python train.py --model="contrastive audio-text model" --dataset="struck, bounced, scraped and rolled objects made by modal synthesis" --train_examples=78125 --n_mels=64 --hop_length=160 --input="log_mel" --spec_augment=false --win_length=512 --tokenizer="word" --vocab_size=50 --loss="sigmoid" --embed_dim=384 --encoder_arch="resmlp" --encoder_norm="layernorm" --encoder_norm_position="pre" --encoder_activation="gelu" --encoder_mlp_ratio=3 --encoder_parallel_block=false --encoder_inner_norm=false --encoder_patch_size=[8, 16] --encoder_layers=14 --encoder_width=160 --text_encoder_causal=true --text_encoder_width=320 --text_encoder_layers=7 --text_encoder_norm="layernorm" --text_encoder_norm_position="pre" --text_encoder_activation="relu" --text_encoder_mlp_ratio=3 --text_encoder_head_dim=32 --text_encoder_fused_qkv=true --text_encoder_bias="all" --text_encoder_qk_norm=false --text_encoder_parallel_block=false --text_encoder_inner_norm=false --text_encoder_drop_path=0.1 --text_encoder_positions="learned" --init="trunc_normal_002" --residual_init="zero_last" --optimizer="normuon" --muon_scale="original" --lr=0.019 --momentum=0.95 --nesterov=true --orthogonalizer="polar_express" --adamw_lr_other_params=0.00082 --grad_clip=3.0 --magnitude_pruning=0.7 --steps=6400 --batch_size=256 --epochs=21.0 --lr_schedule="wsd" --decay_fraction=0.3 --final_lr_fraction=0 --warmup_steps=120 --weight_decay=0.09 --adamw_weight_decay_other_params=0
Rows from block 8 of the audio encoder of a small contrastive audio-text model, named by matrix and row number. Rows with one number belong to one neuron. Each number is 128 + 24 x the weight over its row's rms, rounded and kept within 0 to 255. All counts start at 0. After the name is the row's rms in percent of the matrix's.
After each neuron's rows are labels from the 100 clips, of 14848, where the neuron reaches its highest value: "responds to" is what is common among them. Only what is clearly more common there than usual is listed. The data: struck, bounced, scraped and rolled objects made by modal synthesis. In brackets: how many of the 100, against the usual share in percent.
# fc1: MLP up (encoder.blocks.8.mlp.fc1.weight, 480x160), inputs 0-79
# fc2: MLP down (encoder.blocks.8.mlp.fc2.weight, 160x480, transposed), outputs 0-79

fc1.410 106 [128 128 128 128 128 128 161  70 128 128 128 128 128 255 151 198 128 128 182 128 128 127 128 128 106 133  97 128 128 128 128 128 125 148 128  80 128 128 128 128 128 114 128 132 128 128 128 128 128  53 128  69 128 128 128  37 128 128 128 146 128 128 128 128 129 128 158 145 142 128 128 148 128 128 128 128 128 128 128 128]
fc2.410 093 [109 128 128 169 128 128 125 181 128 128  92 128 128 128 128 128 128 128 128 107 128 128 128 128 106 194 128 128 169  96 160 120 128 128 128 128 128 128 155 128 144 128 128 128 128  53 128 128 128 128 122 118 128 128 128 128 137 130 128 128 144 128  93  39 128 128 125 128 128 128  92 128 128 217 145 100 128 140 128 128]
responds to: bouncing (64 vs 19.9); thin (high-pass) (39 vs 11.7); text has "noise" (38 vs 17.3)

fc1.476 107 [128  85 128 128 128 128 128  36 178 128 128 128 128 128 161 128 128  94 128 128 128 128 128 128 128 128 115  98 128 128 128 131 115 128 103 128 121 128 128 128 163 128 128 152  73 112 128 128 128 128 134 128 128 128 128 128 128  92 128  70 128 133 128  99 128  71 128 156 141 163 128 128 128 128 128 128 128 128 128 128]
fc2.476 098 [128 128 113 107 128 120 128 128 128 128 104 127  68 128 128 128 128  75 128 128 128 128 128  64  53 128 128 128 128 128 128  86 128 128 128 128 128 169 128 128 128 109 128 128 128 171 237 128 128 128 128 128 184 122 128 128 128 128 128 128 128 128 128 128 128 156 128  91 128 170 128 194 128 117  72 126 128 128  79 189]
responds to: membrane (31 vs 13)

fc1.42 133 [128 128 115 128 128 128 137 128 148  88 102 128 128 165 128 128 136 128 128 128 161 128 128 128 128 128 128 117 174 128 149 128 157 128  98 111 128 128  93 123 128 128 128 128 128 125 201 128 128 128 128  73 128 136 128 154 128 162 128 156 128 128 128  85 128 128 188 128 128 155 128 128 219 128  44 128  91 164 128 128]
fc2.42 145 [ 73 128 128  88 128 128 128 143 128 128 127 128 128 128 128 128 128 128 113 128  88 128 159 167 150 192  95 133 128  74 128 124 128 128 128 128  59 128 113 174 128 128 128 128 128 128 216 186  87 128 158 128 128 114 128  83  78 128 164  52 119 160 128 128 128 127 128 128 128 181  76 167 172 121 128 128 158 128 128 128]
responds to: string (59 vs 12.4)

fc1.281 095 [128 128 132 128 156  89 154 128 128 128 128 128 128 138 128 184 128 128 117 128 128 182 128  37 128 128 128 144 119 128  90  85 128 175  79 128 128 124 110 128 126 128 128  93 128 128 128 128 181 128 194 128  64 168 123 128 128 128 128 131 128 128 128  76 128 128  74 128 128 128 128 121 128 128 128  77 128  84 115 128]
fc2.281 110 [124 128 128 128 135 128 128 128 128 128 128 128 128 128 128 128 125 128 106 128 163 128 128 152 128 128 128 128 128  50 189 128 143 128 128 109 128 128 128 128  84 128 195 128 128 139  64 128 128 128 128 255 128 132 128 128 128 124 128 128 128 128 128 131 128 142 128 128 128 136 120 179 128 128 128 128 133 138 128 127]
responds to: round plate (40 vs 12.6); plastic-like damping (36 vs 16.4)

fc1.310 098 [128  73 128 128 128 128 128 128 134 128 176 128 171 128 128 128 120 128 176 121 128  45 128 128 128 128 128 144 112 128 128 136 126 128  74  90 128 145 128 182 156 128 128  87  32 139 104 128 155 128 128 118 128 128 128 153 128  81 146  15 128  95 128 128 136 128  60 128 128 141 139 207 128 128 128 128 128 128 128 128]
fc2.310 103 [128 128 128 128 128 128  77 128 128 128  51 128 128  84 128 108  68 128 128 128 128 132 128 128 128 128 128 128 128 128 101 149 128 128 166 128 128 128 128 128 131 135 128 128 128 128 128 128 128 128 170 128 128 128 128 128 128  55 128 189 162 128 128 128 128 128 128 128 128 128 176  86  47 128 185 128 128 128  95 128]
responds to: round plate (42 vs 12.6)

fc1.419 109 [128  71 128 128 104 176 142 156 128 128 128 128 128 128 128 202 128 128 150 128 128 135 128 128 128 128 128  35 250 106 128 128 128 128 102 164 128 128 128  72 128 126 128 154 128 153  86 128 128 142 128 128 128 128 112 165 128 128 128 128 128  42 128 128 128 128 128 128 128 128 128 128 128 128 128  59 128 128 128 170]
fc2.419 082 [128 128 128 131 122  64 128 128  75 128  21 128 109 128 128 128 128 128 128 128 128 128 128  80 128 128 128 128 128 153 153  92 203 109 128 128 117 128 128 128 128 128  95 106 128 128 128 147 180 128 128 128 166 128 128 128 128 128 128 128 147 128  65 223 128 128 128 128 128 128 128  70  89  17 128 128 128 128 128 128]
responds to: bouncing (65 vs 19.9)

fc1.24 090 [128 144 128 128 128 154 173 128 160 128 128 128 153 128 128 128 128 128 128 128 235 128 128  89 128 128 128 128 128  41 128 128  88 128 128 128 128 128 167 128 128 128 128 128 128 119 128 128 128 128  60 128 128 128 128 128 128 128 194 128 128 128 128 128 128 128 128 128 143 128 128 128 128 227 151 128 128 128 128 183]
fc2.24 129 [137 144 128 128 128 128  68 138 128  57 127 128 200 128 159 131 128 128 128 128 128 174 153 128 128  77 128 128 128 128 128 124 128 128 128 128 133 128 128 189 128 128 112 128 101 119 128 130 128 176 128 128 128 149 128 123 128 128 131 128 128 128 128 103 128 128 128 128 185 128 210 128 169 128 173 175 128 128 128 128]
responds to: clamped rod (50 vs 12.1)

fc1.49 113 [184 128 128 128 128 132 204 128 128  76  35 144  81 128 128 128 139 128 128 128  77 128 128 128  33 162 128 128 128 128 128 128 128 128 170 128 132 124 128 128 128 151 128 128 111 128 128 128 128  67 144 128 128 142  96 128 132 128 128 150 128 128 128 128 128 128 128 128 178 176 128 128  81 152 128 128 128 155 128 128]
fc2.49 084 [128 128 128 128 128 128 135 128 128 180 165 176 128 128 128 128 128 128 128 116 128 128 128 154 128 139 128 128 128 128 172 166 128 128 128 128 178 143 128 128 128 128 128 128 128  15 128 124 128 128 128 128 128 128 229 117 128 128 128 128 171  70 128 128 128 128 128 128 128 124 128 128 128 128 194 226 128 128 150 128]
responds to: clamped rod (33 vs 12.1)

fc1.316 099 [127  56 128 128 128 128 128 128 170 128  94 134 128 112 133 128  85 128 128  67 196  83 152 128 136 128 128 128 128  98 177 128 128 155 128 128 128 128 128  71 128  92 128 128 128 128 128  49  89 128 229 128 128 103 128 128 128 128 128 128 128 152 188 128 137 118  26 128 128 155 165 122 136 128 128 113 128 141 128 181]
fc2.316 119 [128 128 128 128 128 128 128 149 196 157 128 128 128 144 128 128 137 128 185 128 128 128 128  76  57 128  88  92 172 128 128 128 128 128 128 128 128 117 107 128  98 206 128 112 128 128 128 129 133  89 128 128 130 128 128 168 128 128 128 112 128 100 128 128 128 128 137 187 128 128 128 128 128 110 176 188 128 128 128 128]
responds to: bouncing (78 vs 19.9)

fc1.5 091 [128 128 128 128  74 128 128 128 128   4 128 159 128 128 128 128 128 128 128 128  93 128 128 128 128 128 128 128 128 128 111  74  73 128 164 128 143 152 128 154 128 128 128 114 128 128 128 128 191 165 127 128 101 128 148 128 128  81 128 128 184 128  68 128 131 128 128  46 128 128 128  76 128 128 128 122 128 128 128 128]
fc2.5 085 [ 94 128  61 128 160 128 128 128 166 128 128 128  68 128  27 128 128 128 128 128 128 128 128 128 128 132 128 128 128 160  96 128 128 128 128 128 128 128 128 128  55 128 111 128 128 128 128 128 128  87 128 128 128 171 120 128 190 128 131 117 128 128 128 128 128 128 140 128 128 128 128 128 128 128 128 128 128 128 123 128]
responds to: string (39 vs 12.4)

fc1.216 095 [128 128 128 128  74 128 128  61 128 128 128 128 149 128 107 204 255 128 128 128 128 128 128 128  56 120 128 128 128 126 128 128 138 128 128 128 193 128 128 154 128 128 128 162 128 128 128 177 128 128 149 128 128 128  63 128 207 120 128 128 128 128 128 129 128 128 158 128 128 128 128 128 128 128 241 128 128 124 112 128]
fc2.216 064 [128 128 155 128 128 128  70 217 128 128 128 128 154 128 128 128 128 128 170 131 128 128 128  86 128  93 128 128 116 128 128 128 128 128 128 128 128 128 128 128 128 136 128 128 128 128 128 128 128 128 128  91 128 128 128 128 128 128 128 128 102 128 139 162 128 128 128 128 128 128 128 128 214  96  94 128 128 128 128 220]
responds to: string (36 vs 12.4)

fc1.421 103 [128 128 128 128 163 104 211 118 128 128 128 128 128 128 128 218 128 128 114 208 170 109 128 128 128 170 128 166 128 128 128 128 128 128 128 128 128 128 128 128 128 128 128 167 128 128 128 128  32 128 128 128 128 128 111  89 128 128 128 128 128 128 128 115 128 128 128 128 128 128 128 128 128 128 128 107 128 235 193 128]
fc2.421 094 [104 128 128 153 109 128  40 134 128 128  94 128 128 128 128 128 128  90 128 128 128 128  11 128 128  63 128 128 128 128  41 128 128 128 128 128 128 157 128 128 128 133 128 184 128 128 219  73 128 128  90 128 128 128 128 128 128 128 128 128 128 128 128 119 128 128 128 163 209 128 128 128 128 128 128 128 128 128 128 128]
responds to: membrane (41 vs 13)

fc1.445 089 [128 128 128 128 128 128 128 128 128 128 128 128 128 128 118 128 128 150 128 128 128 128 128 106 128 128 128 128 128 128 128 143 128 128 128 128 106 128 139 128 128 128 128 128  97  93 128 128 128 185  58 112 128 128 128 139 128 128 109 128 128 128 128 128 128 128 128 128 130 128 128 128 128 128 155 128 128 128  72 164]
fc2.445 072 [128 128 128 128 128 128 128 128 128  21 128 128 188 128 137 124 128  67 128 128 128 128 128 128 128  44 128 128 128 128 128 221 128 128 128 128 128 128 128 128 128 128 109 128 128 128  69 160  83 128 128 128 128 128 128 128 128 128 128 128 128 154 128 128  46 128 176 128 128 128 190 128 128 114 134 128 128  91 128 128]
responds to: string (31 vs 12.4)

fc1.105 088 [128 128 128 128 101 109 128  89 128 128 128 128 151 128 128 128 128  94 128 128  57 128 128 128 128  61 128 128 154 123 128 128  96 128 128  96 128 146  98 102 105 128 128 128 144 128 128 128 128  71 128 115 142 128 134 128 128 128  89  66 128 200 135 128 128 128 135 128 128 128 128 128 128 128 128 128 145 128 164  94]
fc2.105 086 [168 128 128 128 128 128 128 128 161 147 128 128 121 128 123  53 143 126 128 128 128 186 128 128 128 110 104 128 128 128 128 128 128 161  56 128 128 135 195 169 128 128 201  86 128 128 204 128 128 128 128  69 128  94 126 128 128 128 128 128 128 128 128 128 128 128 128 128 128 128 128  82 128 128 128 128 128 128  72 128]
responds to: membrane (45 vs 13)

fc1.304 104 [128 128 119 128 128 128 128 128 128 128 128 128 128 128 134 146 128 128 104 211 153 152 137 128 128 128 128 181 128 128 128 128 128 125  68 128 128 128 142 112 121 128 128 128 156  98 128  81 128 128 162 128 121 128 206 152 128 128  50 100 128 102 128 128 169 128 128 128 128 128 128 128 128 138 128 128 128 128   0 128]
fc2.304 106 [114 102 128 128 128 128 128 128 128 128 128  49 135 128 128 128 128 128 128 128 128 128 128  99 128 128 143 128 128 128 128 128 231 128 128 128 128 128  39 157 128 126 128 128  90 128 128 126 128 128 128 128 128 168 128 128 128 136 168 128 128 128 128 128 128 128 169  61 157 128 150 128 128 184 159 128  95 128 128 121]
responds to: membrane (73 vs 13); large (73 vs 33.6)

fc1.405 101 [105 128  92 128 128 119 140 128 128 128 128 103 128 128 128 140 128 151 128 128  68 128 128 167 128 164  78 128 128 128 128 155 128 128 177  78 126 128 135 128 128 128 171 128 155 128 128 180 128 128 128  36 128 128 128 128 128 125 128 128 128  92 128 128 128 128 128  42 128 128 128 128 128 128 128 128 102 128 128 128]
fc2.405 114 [128 114 128 152 128 128 128 128 128 128 128 128 128 128 128 128 128  52  71 128 128 114 112 128 143 128 128 128 128 128 142 128 128 128 110 128 128  73 128 128 128 128 128 128 128 115 128 146 134 131 128 128 128 128 128 128  91 160 128 140  93 128 128 128 128 180 148 128 128 128 128  94 128 152 128 109 128 128  94 128]
responds to: scraping (45 vs 20); closed tube (33 vs 12.5)

fc1.71 142 [128 128 128 128 102 128 128 158 128 128 151 128 128  34 128 128 128  92 128 128 128 128 128 128 101 128 128 128 190 128  94 128 141 171 128 128 128 128 160  11 128 128 128 128 158 128 128 128 128 128 128 128 128 136 128 209 128 128 128 160 128 150 128 128 128 119  76 128 128 128 128 128 168  87 137 128  94 166 128 128]
fc2.71 218 [114 128 128 124 128 128 128 128 120 102 128 128 128  79 128 128 127 139 128 128 128 128 128 130 104 128 128 143 124 112 128 128 128 125 128 128 128  84 198 128 128 128 128 128 124 128 128 128 128 128 170 128 113 115 128 165 100 128 128  97  91 134 128 151 137 128  14 128 132 128 128 128 128  95 128 132 113 167 176 128]
responds to: bouncing (100 vs 19.9)

fc1.246 086 [149 128 197 128 128 128 128  74 128 128 116 128 128 128 128 182 128 128 135 128  94 128 128 173  50 128 155 128 128 128 128 128 128 128 100 128 224 128 117 128 128 151 128 128 128 116 128 128 128 128 128 128  98 128 134  74 128 128 182 188 128 128 128  84 128 128 128 128 128 128  75 128 128 194 128 128 128 128 128 136]
fc2.246 070 [128 128 128 128 128 128 128 173 128 128 128 133 135 128 128 128  83 128 128 128 127 128 128  33 171 128 128 128 128 167  81 128 128 128  73 128 128  55 103 128 128 160 180 128 128 128 128 128 128 128 128 128 128 128 187 128 128 128 128 128 172 128 128 128 128 113 128 128 128 128 128 100 128 128 128 111 128 128 128 114]
responds to: scraping (99 vs 20); rubber-like damping (69 vs 16.5)

fc1.418 113 [128 128 128  56 128 128 128 243 128 128 128 128 128 128 128 128 165 128 128 128 128 134 128 128 128 128 155 128 128 128 128 128 128 128 128 128 109 128 128 104 128 207 202 128 128 170 128 128 128 128 128 143 128 155 128 126 128 128 128 125 141 128 128 128 152 128 128 128 167 128 127 113 128 128 172 159 128 128 128 150]
fc2.418 109 [128 128 128  30 128 139 128 128 128 128 128  77 153 138 123 110 128 128 179 128 128 180 128 128 128 106 128  84 128 128 128 126 128 128 128 128 128 145 128 128 136 140 128  62  52 116 128 128 143 128  92 128 237 128 128 128 128 128 128  47  65 128 117 103 123 128 128 128 128 180 128 128 161 151 128 205 128 128 128 128]
responds to: membrane (34 vs 13)

fc1.157 096 [128 128 128 128 128 128 128  88 108 128 187 128 128 123 128 155 128 122 128 150  87 128  66 128 126 128 128 128 128 128  54 128 128 128 128 128 128 128 128 128  40 128 128 128 128 128 128 128  95 128 128 128 108 128  63 128 128 128 101 128 128  78 128 161 128 128 128 128 128 128  78 128 128 128 137 128 128 128 128  38]
fc2.157 099 [134 128  82 128 128 128 128 128 128 128 128 128 128 106 128 128 104 128 128 128 128 128 128 174 128 128 128 128 120  78 182 128 128 128  59 128 136 169 128  57 128 128  67  83 128 128 128 154  84 128 128 128 130 112 150 128 128 128 128 128 145 128  71 128 128 175 128  91 128 128 128 128  99 137 128  91 128 138  92 128]
responds to: round plate (38 vs 12.6); bar (32 vs 12.6)

fc1.315 091 [128 128 128 128 200 128 128 128 128 139 128 128 128 128 130 128 128 128 128 128 128 128 128 128 128  63 128  55 128 142 128 128 128 128 162 128  67 128 128 128 128 132 128 128 128 128 128 128 154 128 163 128  94 128 128 128 128 128 128 128 115 128 128 128 128 128 116  55 111 104 128 128 122 128 128 128 128  83 128 128]
fc2.315 077 [128 124 128 128 141 128 128 113 168 128 128 128 128 128  63 128 128  63 128 177 128 128 125 128 128 135 128 128 128 128 128 128 128 128 128 128 128 128 125 128 128 128 128 128  61 128 128 128 128 128 128 128 111 104 128 121 128 128  93 128  69  47 128 128 128 128 128 129 128 128 128 128 128 128  61 128 105  52 122 128]
responds to: scraping (64 vs 20); ring (30 vs 12.6)

fc1.66 098 [ 76 128 128 153 128 128 128 128 160 128 159 102 170 128 128 147 128 128 149 128 128 128 128 128 128 128 222 128 128 128 128 128 128 128 128 120 128 128 128 128 208 128 178 128 128 159 128 128 128 141 128 120 128 125 128 128  85 128 128 128 128 128 128 152 128 125 128 128  67 128 103 128 128  70 172 129 150 128 131 128]
fc2.66 115 [128 128 128 128 128 128 185 128 128 128 128 128 128 128  93 128 128 128 128 149 128 163 128 128 128 128 127 131 120 128 183 128 128  92 128 128 128 128 128  94  96 128 102 164 190 128  96 112 212 116 128 128 128 128 137 128  82 128 128 128 160 128 128 128 128 108 128 128  92 128 128 128 128  64  51 146  95 128 128 127]
responds to: one hit (58 vs 19.8); steel-like damping (52 vs 16.6)

fc1.479 098 [128 128 128 104 128 128 132 128 128  97 128 132 184 128 128 128 128 128 128 128  98 207 128 128 128 128  51 128 128 128 128 128 128 128 128 128 128 128 128  84 128  77 128 152 170 128 128 128 128 128 128 128 128 128 128 128 128 128 128 200 128 128 189 128 128 128 128 128 128 128 102 111 128 128 128 128 128 128 128 128]
fc2.479 072 [ 39 128 128 128 128 185  33 186 128  52 128 175 128 128 128 128 128 128  81 200 128 128 128 128 115 128 128 128 128 128 128 128 128 128 128 128 128 128 128 128  72 128 140 128 128 104 128 128 128 128 128 128 128 128 109 128 128 128 128  51 128  51 128 138 128 117 128 128 128 128 128 106 128 128 128 128 128 128 126 128]
responds to: clamped rod (39 vs 12.1)

fc1.430 096 [128 128 128 128 128 128 241 128 128 128 128 128 128 128 212 128 128 128  87 128 128 128 128 172 128 148  64 128 128 128 128 128 128 128 128 128 175 128 155 128 128  63 135 124 128 128 128 128 128 158  58 128 172 128 128  82 166 128 128 128 128 102 128 128 128 128 128 128 172 164 128 128 128 153  83 128 128 107 128 128]
fc2.430 097 [128 128 133 128  85 173  78 124 128 157 128 123 128 128 128 140 128 149 128 128 128 181 128  52 131 128 128 128 129 128 157 149 124 128 128 162 128 128 111 140 128 128 128  87 128 128 128 128 135 128 128 128 172 128 151 128 128  96 128 128 107 128 128 128 128 128 128 128 128 128 128 128 128 128 128  91 128 128 128 128]
responds to: bouncing (44 vs 19.9)

fc1.307 093 [128 116 128 128 128 128 128 150 128 128 128 128 128 128 128 128 128 128 135 128 128 128 128 128 128 110 128 128 128 132 128 128 128 128 128  88 128 128 128 128 128 128 128 128  89 142 128 135 128 128 250 128 128 128 128 128 128 128 128 128 128 128 128 176 128 106 128 130 128  78 128 128 128 128 128  48 128 128 128  89]
fc2.307 094 [128  97 149 120 128 128 128  61 128 171 128 128 128 184 128 128 128 128 128  65 128  66 201 128 138 128 138 128  53 128 128 128 128 128 138 138 128 128 169 128 111 128 128  89 171 128 128 128 128 128 128 128 128  89 124 128 128 128  89 128 128 128 128 128 128 128 111 128 128 160 128 128 131 128 128 128  99  94 128 128]
responds to: clamped rod (47 vs 12.1)

fc1.452 104 [128 128 128 123 128 128 128 128 139 138 128 137 128 143 128 148 128 128 128 128 229 128 221 128 128 128 128 128 128 120  91 128 128  73  68 128 114 159 189 128 128 128 128 128 128 128 128  94 167 128 108 128 128 137 128 128 128 128 115 159 128 128 163 128 128 128 128 128 128 128 128 128 128 157 128 128  72  90 128 194]
fc2.452 133 [128 128 177 128 128 128  74 128 128 128 128 141 128 130 128 128 159 128 128 128 128 151 128 128 128 128 128 114 128 174 128  66 128 145 128 125 128 128  51 180  99 128 121 128 153 128  96 128 128  74 137 125 128 128  76  78 128 153 128 144 173 128 128 128 101 120 154 128 128 186 128 128 128 128 128 199 128 128 128 163]
responds to: string (31 vs 12.4)

fc1.390 081 [156 128 128 128 128 128 128 128 128  85 128 128  85 128 128 128 128  84 128 128 128 128 128 128 128 131 128 128 128  69 128 128 128 128 128 128 128 186 128 128 214 128  98 128 128 128 154 128 131 128 188 128 146 128 128 128 128 113 128   0 128 128 109   5  97 128 128 128 128 100 128 128 128 128 128 127 115 232 130 128]
fc2.390 064 [151 128 128 128 128 128 128 128 138 128 128 127 128 188  52  40  79 128 128 129 128 109 128  67  84 128 128 128 128 128 128 182 128 128 128 128 128 167 128 128 128 128 128 195 128 128 128 114 128 128  62 128 128  68 128 128 128 128 123 164 128 128 128 128 128 128 138 128 128 128 128 128 128 128 118 128 128  67 128 128]
responds to: clamped rod (41 vs 12.1)

fc1.384 090 [128 128 148 128 110 128 128 128  91 128 128 128 128 128 128 128 128 128 211 147 128 128 128 128 128 128 128 224 128 128 128 128 128 128  54 128 128 128 115 128 128 128 128 128  82 128 128 184 128 128 128 128 128 128 128 189 128 128 143 128  49 128 128 128 128 128 173 128 128 128  30 174 128  74 146 128 128 128 128 128]
fc2.384 102 [128 153 128 128 128 128 128 128 128 128 128 124 128 159 128 128 155 113 128 137 128 128 109 128 100 128 183 152 128 128 128 128 154 128 128 128 128 128 128 128 128 128 128  94 144 128 128 128 150  81 128 128 123 128 128 128 128  65 128 128 128  72  85 128 217 128 128 168 144 128 140 128 128 113  46 128 178 159 128 104]
responds to: one hit (48 vs 19.8)

fc1.250 102 [128 128 128  35 128 128 128  85 128 128 128 162 162  52 102 185 128 128 119 102 128 128 128 128 134 159 128 181 128 128 128 161 128 128 128 128 128 128 128 128 128 128 128 128 130 128 128 128 128 150 128 128  94 128 128  70 128 128 128 128 128 128 128 128 128 128 128 100 128 128 128 128 102  90 128 128  96 128 128 128]
fc2.250 071 [128 179 128 128 128 128 128 128 128 128 128 128 128 128 128 128 128 128 185 128 128 128 128 128 118 182 117 124  71 232 128 128 109 128 128 111 148 129 128 130  87 128 128 128 128 128 128 176 128 128 128 128  35 128 128 122 129 128 128 128 128  78 128 126 128 128 128 112 128 128 128 139 120 128 170 128  97 128 128 128]
responds to: clamped rod (46 vs 12.1); rubber-like damping (37 vs 16.5)

fc1.2 083 [128 128 128 236 128 128 122 196 128 132 128  92 129 128 128 128 166  27 128 128 128 128 185 128 128 128 128 128 132 128  89 128 128 128  94 128 128 128 128 128 128 128 121  90 128 128 128 100 128 128 128 117 128 128 190  40 128  65 128 128 128 128 128 128 128 128 108 128 128  79 128 118 128  34 128 128 128 128 128 128]
fc2.2 099 [157 128 128 170 161 128 128 128  19 128 128 128 128 128 128 126 125 128 147 134 128  81 128 128 128 128 128 116 128 128 128 128 129  99 128 143 128 128 128  86 111  50 128 107 159 128 128 128 128 128 128 128 128 128 128 128 128 128 128 128 128 131 128 128 128  85 123  87 128 128 128  83 128 160 128 150  61  84 128 128]
responds to: round plate (30 vs 12.6); bar (30 vs 12.6)

fc1.368 109 [129 128 128 128 128 128 128 128 128 128 128 128 100 128 128 128 128  81 128 128 128 128 128 128 128 128 128 128  55 128 128 149 128 128 128 128 128 128 128 120 128 128 128 128 163 128 128 128  27 128 128 128 128 128 139 128 128 143 220 128 105 128 128  60 186 128  21 128 128 133 126 128  75 128 128 128 128 128 128 128]
fc2.368 100 [128 128 128 128 128 128 128 128 125  98 128 128 128 159 128 128 128  86 154 128  90 128 167 128 128 128 128  56  94 194 130 128  30 148 128 128 166 107  76 128 128 128 105 128 128 128 128  61 173 128 128 128 128 128 105 131 128 128 128 128 128 128 128 128 128 213 146  66 128 128 133 128 128 147 128  63 185  89 128 128]
responds to: scraping (53 vs 20); clamped rod (29 vs 12.1)

fc1.227 096 [135 117 128 128 129 128 128 128 128 128 128  63 128 128 128 144  27 128 117 128 128 128 128 128 139  41 128 116 128 128 128 128 128 128 118 128 128 128 128 128 116 128 128 128 115 115  74 128 128 128 128 163 128 128 123 128 128 128 128 128 128 128 128 128 128 180 128 170 128 128 128 128 128 128 111  87 128 153 128 128]
fc2.227 063 [128 115 121 217 128 128 128 128 128 128 128 137 128 128 128 128 128 128 128 128 128 128 128 185 128 128 128 161 111 236 128 128 128 128 118 128 128 128 128 104 116 128 128 128 128 128 128 128 128 128 128 128 138 128 128  57 128 128 128 128 128 128 128 118 128 128 128 128 111 128 128 128 128 128 128 128 128 128 224 128]
responds to: one hit (48 vs 19.8)

fc1.266 096 [128 128 128 128 128 128 226 128 128 128 184 128 128 128 128 128 189 128 128 128 128 128 213 144 128 128 128 128 128 128 128 131 128 133 128 137 122 128 128 128  74 128 128 107 128 128 128 128 128  98 128 173 128 128 205 128 128 128 128  64 128 115  66 128 128 128 128 128 128 128 128 128 128 128 128 128 117 181 128 128]
fc2.266 082 [128 149 175 128 128 128 128 203 128 105 128 128 128 128  24 128 128 128 128 128 128 106 128 128 128 128 128 128 169 128 128 128  64 128 128 128 120 128 128 128 128 128 128 128 128 128 128 128 196 128 128 128 128 128 128 128 128 128 128 128 128 172 128 128 128 128 128 128 128 128  64 184 128 128 128 128 128 182 128 225]
responds to: string (40 vs 12.4)

fc1.442 089 [ 90 128 128 128 128 128 128 128 128 128  51 128 128 220 128 128 128 128  38 128  79 128 128 144 128 128 128 122 128 128 128 128 191 128 128 128 128 128 128 128 128 128 145 128 128 128 135 128 128 128  65 128 128  92 128 128 128 128 128 128 128 128 128 128 255 128 128 128 128 128 128 128 128 128 128 128 128 103 126  82]
fc2.442 076 [128 108 128 183 128 197 122 128 128 128 127 128 128 128  68 127 191 128 128 128 128 128 128 128 128 128 128 128 128 128 128 128 128 128 128 128  42 128 185 128  73 128 128 128 128  94 128 194 128 109 171 128 128 128 128 128 128 128 128 128 128 128  97 128 128 141 128 128 128 217 128  82  57 128 128 128 128 199 192 128]
responds to: string (29 vs 12.4)

fc1.159 106 [128 128 128 128 128 128 128 165 128 102 128 128 128 128 128  88 128 159 159  68 128 128 128 137 128 128 128  46 128 128 128 104 128 128 128 128 128 115  84 128 128 126 180 128 225  83 128 128  60 128 128 128 128 128 128 128  63 128 128 128 128 128 137 128 128 128 190 128 128 128 128 128 111 128 128 128  72 128 107 128]
fc2.159 108 [178 128 128 128 128  62 128 128 128 128 128 157 128 145 128 128 119 108 128 122 128 128 128 121 165 128 128 128  58 128 128 128 128 128 128 129  87 128 182  96 128 101 171 128 128 128 128 128 128 128 128 128 128 128 128 128 133 128 128 144 100  58 128 127 148 128 128 142 128 128 128 128 128 178  73 128 128 128 128 128]
responds to: one hit (54 vs 19.8)

fc1.455 101 [122 128 128 128 128 129 128 128  81 128 175 128 128 191 128 128 128 128  26 128 128 128 128 160 128 128 128 128 128 132 128 128 120 128 128 141 128 128 128 128 128 128 128 128 128 128 128 128 128 140 175 128 128 104 128 128 128  93 236 128  70 182 128 128 128 128 128 128 128 128 128 133  41 128 128 134 128 128 124 117]
fc2.455 099 [187 128 136 128 128 128 128 128 128 128  87 114 128 128 128 128 128 128 175 128 163 128 128  57 128 128 128 128 128 100  36 128 116 128 128 128 138 114 164  56 128 194 128 128 128 169  86 128 144 128 176 128 128 128 153 128 128  84  45 128 136  54 128 128 128 128 128 128 128 128 128 107 128 128 128 190 172 128  92 110]
responds to: scraping (56 vs 20)